Weights of a small image classifier.
Model: 5.22M parameters, norm rmsnorm, activation relu, depths [2, 5, 5], widths [64, 128, 256].
Training: adamw at rate 0.0013, 10400 steps, batches of 128, held-out accuracy 96%.
Data: trained on procedural textures in two colours, tilted and lit, 195000 training examples.
Rows from block 7, named by matrix and row number. Rows with one number belong to one attention dimension. Each number is 128 + 24 x the weight over its row's rms, rounded and kept within 0 to 255. All counts start at 0. Numbers have three digits each. After the name is the row's rms in percent of the matrix's.
# v: attention query, key and value (stacked) (model.blocks.7.attn.qkv.weight, 768x256, the v third), inputs 0-127
# proj: attention output (model.blocks.7.attn.proj.weight, 256x256, transposed), outputs 0-127
v.57 095:128128125127102127128255144128128117128128128128128129129128128128128127131121145117128128128128128128128038094129150113132127130128128126139081127129126128128129129128128128128128128129128129128129128151125128128129130126128128130128128128097128129199127128128000129127118127128138125128128129122128128128130125133128132127128010126124125128134128139130123128130128127128128128127128
v.58 103:128128126127000128128129128128128125127130132128129129125128128128128128132128129128077090162128128096129127128137193125138128128101128255255129127255123128129128141123128150128049128128131138125128128127128128125129133128128176130129128128127128128137125128126128128120127128128128115128156143128129128128128128131128128128128128126128128128128128134128128139128128128100128128127127
v.59 185:143128128128128128129128128128127128128141128128128128128128207128128128128128130128128128128128128068128128128128129128128128180128128128184128133128117128102128150126128175128067128128128102131128128128128128135128068128099128128128128128129128081164128109135128128128128128084128128128140129128132128128128128129157128128127128128175128176072128128128128128128128128086128128245128
v.60 112:127128120126128123128129128128129127128128129128128129152128079128128123128128113128128128128128128147126128127128128127128127128129128127138128127128128128128128126128128125128128128137161128127127128128128129128128130229155127128128129128120128130128128128054013128128118128128155128129039128128128128129129123147129133128128128125128127087135128131129127128128128127128128128045128
v.61 041:128128125136119128143128144128128128111128131110127126128127128132127140131128134137128122131128127128127128124128146126152129127131128128128128127128115126128129255128128128128123127070128149128130134128125128123128128127000128130128128128128126126131121129137128130127128128128128120124128129127142128128130128128126130137129127121125135128139128143128128130129123128128125128131128
v.63 188:108128128127051128128124128128128128128199120176129128128132131128128129173128127128128128128098128125129128128132128128063128130000128137128153128128134128136128127170128129128128128128128128127127128084129128120128144129128129095136128128102128128128128128127128119128128128128128128128135128128127128127128129128128128128128128128129128128124128124128128128128128128128000128125128
v.64 022:131128127134129128129131128128128111127128132128128128128126128127000121130129135131128121126128129126128128128126134127138128127128129128128114127134121128128130142128129130128127128128128185128128129129128129128129129128129128128128128128122128125129138128126126128128121128128128124128140128128128128126129128128128129128130128125128124127128128128132133128128128128122131129127127
v.65 029:126123128132128129132128125128128124128122136120128128127127127128129129127130126127131129128132127127130130123128126128139124109132126128127002128129125128129128128244132127117128117117128151128130128127127132126130123128128124128000128129131123126122124131132132128130118129126128000126128127128149128133131128129125125129131130125120130127137128167128124124127123128129138128130124
v.68 015:127128148141127128128128130129128127160129126128126111128129131128127166129126126136128128128128127131128128128128128127129130127126128128124128129130128125129128131128127124128129128127128126127130130143128128120128127128088129127127128127128128138128127129152128131145129128129130125119128128131128128134128136129255128144121117128138134127128129129054128128126128128128126128128128
v.69 021:127128129128129128121127128142129128128127127127116128128128133128128129124128127128126129128128131082125129129128126128128128128129130127147127128119128129128127129125128129129127128129130127129128128131128128136125127129130128129128100128127128068127128128095129128128127129129128129124128128127130128127128128102127128128119131128129128128128128128128132128128128128128129128124193
v.70 009:127125150129128128120128130128129136133128126236075128128129142128128197128125126128128129128128126130135127128129119128128128125127126125126107133123147126129125129128125122130132128127128112128145126172113128126000128114088128127127128128130129139125127128162128130139129125139134127115089127128125128144128129083126127127110118133178161128129128128127128127128129128128115132136128
proj.57 109:128128134129127125127128127130128128129129129128129129126128129127120128129129125130128219127128098125125131130125067128128209127128129115128255128128128128127137126126127128135128119128127126124128135094117128128127128137129132115133128124127128143127129128127131128128132128129082134106128126224118128128127128121117128129128125127128124126135128128132117127135128127129126131126128
proj.58 120:127127128128141127128135128128128060124128078127128128128128138128109128128128111126128255100160119173128131102124122131113128128129128037039132129004126129127130128128128128123128128133128112128128140128128127128127134128129128103122127128136125125128132129128127143128128127128129129054128103128128141125128128128128128128125125128125132125146128128184129067128130128169128128128128
proj.59 197:125127121128128128128131128128128018074128125128128128127128129043062127127124121128128142127128148218129126130126127060125127130128134120000128090121157128154128074159091127129142129128128128128154129129129127124123252156086166127126129128130145133126129130128120128129128126128129129127116124129128132127128128127128128128125127128128128093175128128152131123127135131185128126008128
proj.60 101:130135148128117155128128058128128128129136128102129133082128129130127141128128149130131128129126126000127130128135135127134147115125128132136255128128123128127132128124127128128010107116128128111125128125127128129129098128106128128131132128128103131129140127127162126125130130128125081121177128131126127128128128121129128127130123128127128128131128128128118128131177126128124131168127
proj.61 044:121123140127119130119125121136128129129123127151125128142130129125122125127129042110117184128124129124121133127121127125074128128121128126121125128128154128125129094125128127129129118207128123128128128128134131123114199140239130121129126128021135130109132130127127130129130128131077231127130124135128125127126127128127128131128133122129128123128131103128130126129132150132126128127144
proj.63 203:129130113128148089128156130127128128084129128122128102128125129128128128128128129132131129124255128129128129071125128130128128128255131032122128128121061128127142129128121128120128098131124128138128136128125128135128128128120128129128128128136127124128128126128127163128128128129156121122125124128128128127174127130123128128128128128128129122160128137130128127128128127131139128128128
proj.64 007:109125130055144128156138128126128129147141001144128146140131127128145152127128087117135157124106126131078124136141125117091130128152127164130121130079093126085130125142121148122127130130116128133129135118173138128139129124145126129135124126203124123140132125140131132123131157099128105132124104124145128094129129130133125129131126121138127128119117128194131122126128115128085128107112
proj.65 036:122131135126135128128124126128128129128128124145133128155128132128134128134128126114126130128128128127123129123128128128121127128124127128133235130104127128129130119129129128128126121151129125131127127121128129127129129126140134128137124128124132127128129129132136126115130128062123146141130128128140115143113130132128126128128129125127128117128128125127126125128127126133127129128124
proj.68 007:109156135139130129122086126137128096126106175198126124124137051116136128128128101116128113126112116123128129128128144128131128125129128133125128128068121127119096129147128139129135132135126130163157131131130133130116130125250128119114095136142138127128127132125141142095112121139123128193127136130134083119131112206121132137126129129130114116151149130138141128125129118118131145121128
proj.69 019:127125128127125145129139128125128126125128124033128094118128121133124128118128127129129120133126127128132125128134131128134122147125113165125130128131126123126128133127146125121128155126141128127130132133130143128130133129146128120136128135127125128139128130131083124133126128148129092123124136132128131096131130133149129128128123137128137127122120127128140136127131137129124127127113
proj.70 012:128150129137127128119125124131128127125106157150162117128134110128116136131128128130091090128126128125146127122126136139142078144123121255115128129129129128127114146127133129128087134129136128127133129155130137133126125128160126224126120130125127127127128133128056128122117118171126125152130147132128128128127128129125114128127126137128129127137133128114136125128130135102146129133126